Weights of a small spectrogram VQ-VAE.
Model: 12M parameters, encoder arch wide_resnet, encoder norm batchnorm, encoder activation relu, encoder widths [160, 240, 352], decoder norm batchnorm, decoder activation relu.
Training: soap at rate 0.004, 12600 steps, batches of 32.
Data: trained on short made-up English sentences, spoken by a formant synthesiser in many voices, 26041 training examples.
Rows from block 4 of the decoder of a small spectrogram VQ-VAE, named by matrix and row number. Rows with one number belong to one channel. Each number is 500 + 25 x the weight over its row's rms, rounded and kept within 0 to 999. All counts start at 0. Numbers have three digits each.
After each channel's rows are labels from the 100 clips, of 14976, where the channel reaches its highest value: "strongest on" is what is common among them. Only what is clearly more common there than usual is listed. The data: short made-up English sentences, spoken by a formant synthesiser in many voices. In brackets: how many of the 100, against the usual share in percent.
# convs0: first 3x3 conv (decoder.decb.1.0.convs.0.weight, 96x96x3x3, each kernel summed), inputs 0-95
# convs1: second 3x3 conv (decoder.decb.1.0.convs.1.weight, 96x96x3x3, transposed, each kernel summed), outputs 0-95

convs0.47:528494491528499489487490504565503504509585517510450503499495494521503541472475513512496488499501491482512474511499497488507534510495554490488491468495516491486493503482459511508507485493499502475509491510499499404490501486496497522480481503473487560462507514497468512497403498483517484496
convs1.47:508489493470506482493500483494484494528550490467515483496480503532494562513478507485488466502507518510498485507506477517533515480477466503516494522440507459493500474501468502463509472501445474526492494487510493539501493514447530491487436527451512520449518495489523492475489581502493480515
strongest on: voice: high voice (71 vs 25.9)

convs0.11:467446466508509533461475484474489495506453484496521488511522499494507453430531518478500486511498509494489520494503478499467482505514494494496517400478492514531514476507505475490499495509515501504496486467501496473476487477495501469509502500447450500453506502475507498466517502535487451550
convs1.11:508482503527488515546497502487468525478481475502538486566478553532462523501541539491471501496499532487506457455514485474485503487480510491505578506548508476506539521478515495532518489494497505505507459457527495511499516512481529516525530504485499496548500505520497498494560496503527517477
strongest on: /s/ (79 vs 52.5)

convs0.81:491463516463501511504503496468453486490480454491494517482482495510507505439470500481490477488498513475470476488482442492472576499503482478528443480502474470457484493503486500526473441490466492513513457488490491460502507515485492452511529516487493524539494527465480493459480494504515504483
convs1.81:473462515523498490515506504487485475512532517496485454487491514477480483509509521501472524530496482539498480503485529487499509461466518472493450516529493526512517501535512565525495484511488520510546503503516488478489535509527547499558458491478506495481454541500480462505541576498490485472
strongest on: voice: low voice (55 vs 24.8)

convs0.41:499504480462504569493567490518540500485513513499549478503494516484498504510497454517511492490491479500467500494498445503508493499521483501512513461493558516515495477486491515485479508498517519510492500474503485522459478538507506451528509498462465469483510498454507475506584497485538545492
convs1.41:499480490504454500514511480437535500485514484503418481509499456515511473484518510465481496507482500494526490546538488463518476464519564519490520484529471535491492522480462476469481465504523483505541511486537489502489519520520502528489495488491469448514505527533471506484513510470533503504
strongest on: "this" (33 vs 14.6)

convs0.58:477486470524505467530464501497491483473507491502535490479468523491506494446477494476481502474503503515487525482509511476494520508501496487491511470497499483524508487517515509492483382477499514511516477468480485491500469449473483477461482510508485505442501520449481509526430508479473486523
convs1.58:496492521525472500520501553490510481514504498519524476486485463472525520510502547489505488514507488505462462515525494547498518482489482498493498505471469500535493483533518551506509501505509524504528532495530475512504532524513577455498483504484523486541465500526509491517509603529486512486
strongest on: voice: low voice (62 vs 24.8); clipping (28 vs 8.2)

convs0.40:481462492469499507501478493510456496504478505504524544497499470499506474450502500504494511504496513490530550501494480498486505491491517489476478461500377500498511497464496509481491593494517478505500503521498504505511468498502501531508496487472558522469517493458479506474505499501509471508
convs1.40:498494503471517492496473467534475459502493483491512516510478508512490508541456511524491510532478490495498491513489509517506494477502516519493512514503498516525528501528502477515497531531543475498484472435531503472502527476488504529487513504449379492507473467475500491471559539499485498491
strongest on: /i/ (92 vs 54.1); /ɛ/ (83 vs 46.3); /v/ (76 vs 29); "every" (68 vs 14.2)

convs0.87:477466487500501432509463491527430505508527501499494546503532512482494475500503503510509526509501483521509495514504510500512557499484495507502435452470420502496512455473507475501506504511474459493500508497500493501504448534505502524507519497494505491448483487537526494532526499496459471473
convs1.87:481509490463535520508492443547440486493480493531490485494504499463509521525477536515461480510497525491503521512464497544514495456509441480488511472504469501450488520513472489489464509492521517507430501477528450472488483471521530515504494519499473491506506519489491518466500535540471493516
strongest on: voice: child-like voice (51 vs 24.6)

convs0.74:494525473499502514493454481544459501503459491489512523498501465501498480453504494494500496504486498504472471482488565504471501514497482526494532524493535521561504500512500502494494495486597478509504465495499466492495501522499500532453509509479461505461487498581481501513512488498544513512
convs1.74:506489495498478497552466517488524554505502499546465499505479506443534558502477517492482452498484507508479500520512513463543504504480543515520507481505499501475493496509534482517507445482504507451492497496561509501501513459497503480520477468517508489497487485495489505500589532471523484486
strongest on: /s/ (80 vs 52.5); "this" (45 vs 14.6)

convs0.4:509524472485508442479473511520496499502482497496485500504504519518504464516462518503498515505493504473497482502490584508452512492475502508516507497497424507544471503515495492507497541495529518489501504512509499442520524505502506496465468511478444471456513496448516510466454494514501438480
convs1.4:481449502517488521522483480554512494509501494470503481504491510510521533457521513487470523522529472509491499471486465486488499473505526481530475500497491476507530487473494534503545435495477555482480465499486483511493479492508500449526516504455523475494504496500490424530543477516518557496
strongest on: voice: child-like voice (76 vs 24.6)

convs0.16:491476494467507478543474478492499499493469492502553481498496459507497517506474499507503506505509504486484488509501510510530515495497500496503472449500495504421495511489563516482506478502541499487510505495510499510490520483503504494495605512483518497497486500478496480436467497502476511409
convs1.16:492472487476510507530497498488486477530508459481464499491506490525482472499512508475504527505491481528477518500515491519452487489507493527549476509508512488533518504501466511454492494514541502544487501495492496503564501543484516517466382498527507524514513485504512500549459509468500493471
strongest on: voice: high voice (54 vs 25.9)

convs0.52:558513506548506547469497487444549498503529540519502532503503511504497506531491510495502543485533498507490526504546442501491483505518516509483541514510493508498548509484472501500479523504522484532508453494509482544493491527511496574563521506515493535487469524486521495496493524480492487509
convs1.52:484500501508460519502477496470526544491511463532484520479478524509531538501499533489487472515477491472492484468500508504506502498474489508491494488493539493504449518504500490493483497513510498482456462508546459517478480495547498505489508430505504512509513507526487493491502626474516507486
strongest on: clipping (28 vs 8.2)

convs0.61:570468533535508508501561526490498514499502518506466520506520513498501464497495507496519506505499499514545493519498510511553473499487505497504554529496502509458515523493511488457504589519514544510492530463517534534461473505507510487513497489507468481511511520516491490546504501504456452492
convs1.61:504476469490524519506460476515467501525499523523505507488534503497493492499480447522465493500507524492488513500473513585489480455488477472458479474490465490496485497479517450492473505505485492544464491494482509447495457473487482488517505521523541476483472465493484516502511495464444521548
strongest on: mains hum (40 vs 10.2); clipping (28 vs 8.2)

convs0.39:527490477530502479493466516473496482481493483538479499478509445527529475534485473504483492494534499501463453474518530483510472525514510457512475520517490490487522495460506456504499478486519493499538437496479494485499465487475478543422476518505477504493520482500474542516517535481480469461
convs1.39:505505493516462515510496535501522511519509481561537516521512502502458536505505541503484476485465492503501474474487529479493473468475510486484498483481504508491492520516499516507519524496490480461470505502521519518503511522513537505502503478492503489496503471491523496503500657484502493512
strongest on: clipping (55 vs 8.2)

convs0.38:498446518486502519595486478490488506494389497500504517499502509485502498514473487492507510499499513501482449514491492507456516490499482491500526447501459498431498506488515496503487493504526496489504497515501502494482480522504506475483474509441545487519484508478518492478517504510506454527
convs1.38:515468489495497511466506501512515468505491450514471468489494489514463463514489511474492498501487493510516535515512500514507494471536510509458483496552511514518544485519531521469512475522469510504485495519526474508371494498530477527496483497521491502496497520486474450521504531476470511472
strongest on: voice: high voice (53 vs 25.9)

convs0.88:504467541502487532506480519475489506479479507498474482517552470513496493501523433548515485533495502501521450462500488531548456492501532493502461465497492547466497517469508460481508503518498509533491477473501520531488485512512511479473488483477451475526512533494451518539510499532520507464
convs1.88:498495515509502558520509512479500533493489505512503499566546529480515501484506414503504502527496517480479528525531503467505470476493498500496538512462489465515491503498491454466462494482485514547535521524468486493466533509476500498508502491531462503485458464496531489487483471445516485522
strongest on: mains hum (100 vs 10.2); clipping (25 vs 8.2)

convs0.33:500489543486528453522488508446516532522518489525488521536529509518526509508532528528532521537527521511494522516527491531513522529517527523526487479541481542474525495462501517517518482521483496498528440526521511494489532512533529521465483528489467534516526512450507527525525532535512511507
convs1.33:502474494494481513513490524479477504499501469538497471564483514484452482474494510493464487533555480509506500432480493512483469471484485461506476506486491459504484491501492468473484517480470451510489489489510501539499507504506545517524495508452490523465505434486485505496478562451509500493
strongest on: clipping (42 vs 8.2)

convs0.49:469451502442482493430506539459489505497509521501548501501522528478501514506485503488503487509503495500513506493489518501484484508490492499493546462484449525509508485495494486523500500502451490518492504496511512433561504499507501471497563501471452458520499506523547524550512503484486521529
convs1.49:517500489509524533547553494471491503488440496483469482489489490499484459514507519480502490491509506490490499499505521505522478483518506495492476512476508496456506436492555480523466487476431517525475511510508467519496528481496512503479429498544475523504495480509526515417494497486507475491
strongest on: voice: low voice (80 vs 24.8)

convs0.56:522475456536504500489466434449491492497512495496483483503506506491491485496451470517498498485498458496468492501500515494509492492508529474506477451482504494476509463469476480493491421511418477480500502492495484477480483539502496499488459496507483456490458473489510487512491493474566502506
convs1.56:492524522472512518539591499506516532463520499487512480556470545541500543518532477476489520495492501510518449449493514491485503469521499481497505505535492483522465504545454485495537496482489505498512488498525463506502476494507473501491515517489510499517526552526485544507487472481531524505
strongest on: voice: child-like voice (91 vs 24.6)

convs0.22:561482496503503507512493516488561511503500479493460487502510507511503445523486499507508491500482500509539506507497498504522439510512490490490560504509493495457494526472518520501505578512532514509493472513503503552536475493498505551477487500480462513442511509502469529497483501515472437538
convs1.22:550485449522527536508471477503473512505494518533533495495565479482500481499526477524473518503509496487521515538473493528488486447492488482492480474515489480502488456447489481495486510505487448481474500517471510443481461477494506486500532516488542467502491490490506490495547548486447516497
strongest on: clipping (27 vs 8.2)

convs0.28:478474521431498464494476492438502500495435523505477503503522486474490553520501497512505504519499494501487526511499523499463478499490474480492503509473507520443497484504497493483495497507463505509494562485485519439490479480512497486525476504491525469534490468526578507488453502502515518465
convs1.28:495539517482524508510499539506450536525490471497536497524475517585494483484496529474524534514497503518487499465538496518498469494499514478531531445526539509513528533511466465464493501485515498557501472487498488521488519522495473527504513539536469498538489495501511533508473453490489502509
strongest on: /ð/ (72 vs 45.2); "that" (41 vs 14.5)

convs0.55:462490498449484439482498473483514501504507504496495501489494479487484544543478522469496508514483472500434520472497482491442511506475470525483505550526556487474474477510472513491505514483481506533494525516476471482514477440469486523497511484548491508487505538519456502478460492506468491503
convs1.55:526488483502514516465477504513516543502473500511497489561505537505523513519471487484494459510446502521518522489562534485527479474469499505493509534466523473495495489522496505494479506490488487504546465533508515513492545533462512547507521498543477507505497495459524528466516557458527487467
strongest on: voice: child-like voice (69 vs 24.6)

convs0.46:538498488435506498490537484537480502502509468506476506505478515485508490511505483508501529496497488491499481502511412486465489510504483500473476509502502485424505476453493510527497577498511479517504481498500489509483489483508500549503538473522530511534496489431493508489528504462505455503
convs1.46:498453486450474502485490522524524484509485476518489514487469502524486493483512510514502492552470496516502506530505402492492486516515530500465491521519521494495460497511527499494504446527541484495482471502464473513503443499528486485478516450529495474477471524487512442515504533494500534520
strongest on: /ɛ/ (76 vs 46.3); "every" (47 vs 14.2)

convs0.70:465572488538518524482556469485484516510525508500492494510505537471486464559508509515515524515494507504487531496502524509503493501479554524496506532497565515521509522525496543480528493508552541515478486489496502535511543508495509493489501496505523493520485490544515454532519491532537519535
convs1.70:504450496520475518488503499572534543498480490501487491517471457540462495484495480507494471527509499483539491499531470497491523518500472474506463558481503455536494535487501479506512512469488528510493519488454503484491437475492498474504475493506516516467491468475509465495494429525506487503
strongest on: mains hum (98 vs 10.2); clipping (28 vs 8.2)

convs0.69:473519459470494492471493460531518501499410505501506487495498486487505506551527487515501505506489501493483513503495537494506459511503458488496471519508471502546486524532508505491501534495459509518499519488496469495501499477499500472481501492516528407501484506488524487507434494507522430476
convs1.69:524439492466477519538460561504514534521533473517477477514487490479515472461467548527510452506459492516499534502531506482547535517501484481488484490499532475527483457490515508508502490501466491501510490464493494497522495479520500497499473507552478539485497511479509478486525557467506479530
strongest on: voice: high voice (60 vs 25.9)

convs0.35:478462498547493431468514498482482499495441510505485499494500477476503467527503483525504502490493513499481473492502470500539478499500456476488509510462462487485493513530488497502500569509458494505497509470487500554522494476497497475517489515518480480531516502449493483513434504515464549553
convs1.35:534466525493492517507533522508528506524479506535447507504479450492478520522564483452514501519490500469499476547555464506523483512518518530485517517510462482490490466467556481505509551523539483489493514503510485526516502501527481482501538483461507512482516522539512497517527512490505460526
strongest on: mains hum (98 vs 10.2); clipping (25 vs 8.2)

convs0.19:517537509461490518499486518471469504509474477484481488502479485486484461506471505501507477488482480485518540499482537492447480494483474504476527568460455510516498485461489482469500510501514473526475486498511497499470501499499508525472468495491463468441489515499490485468502484517436436445
convs1.19:483501513513528509539495502488486544484504536440504456496461506513535498481507507508495500519533528537490501470529493475509518527552497514496493510513502486520539504468537488501499502475522513508509522486528473526489518470484525495465501543493520499488515512491512527527496400497575523519
strongest on: /s/ (89 vs 52.5); /ð/ (73 vs 45.2); "this" (50 vs 14.6)

convs0.45:481481513467523515498554511492514490503479542509512534485486516458490517516511510525484507479512503518543549508523520482496494531496499533473493506457513493500521454485499512514505486491511537565502564497492527493508517481486488500534510506475494568467484580485502459477488505543477506494
convs1.45:548489504518500513497513501494517507514500432558478546556490499503443510513501515500501475498535469520506474402480523520490508514495510486527500501515480483493500519498500482499502511473487493487484465518511522503514533446491527517546517479504486498482493495501504527506486584481515494506
strongest on: clipping (50 vs 8.2)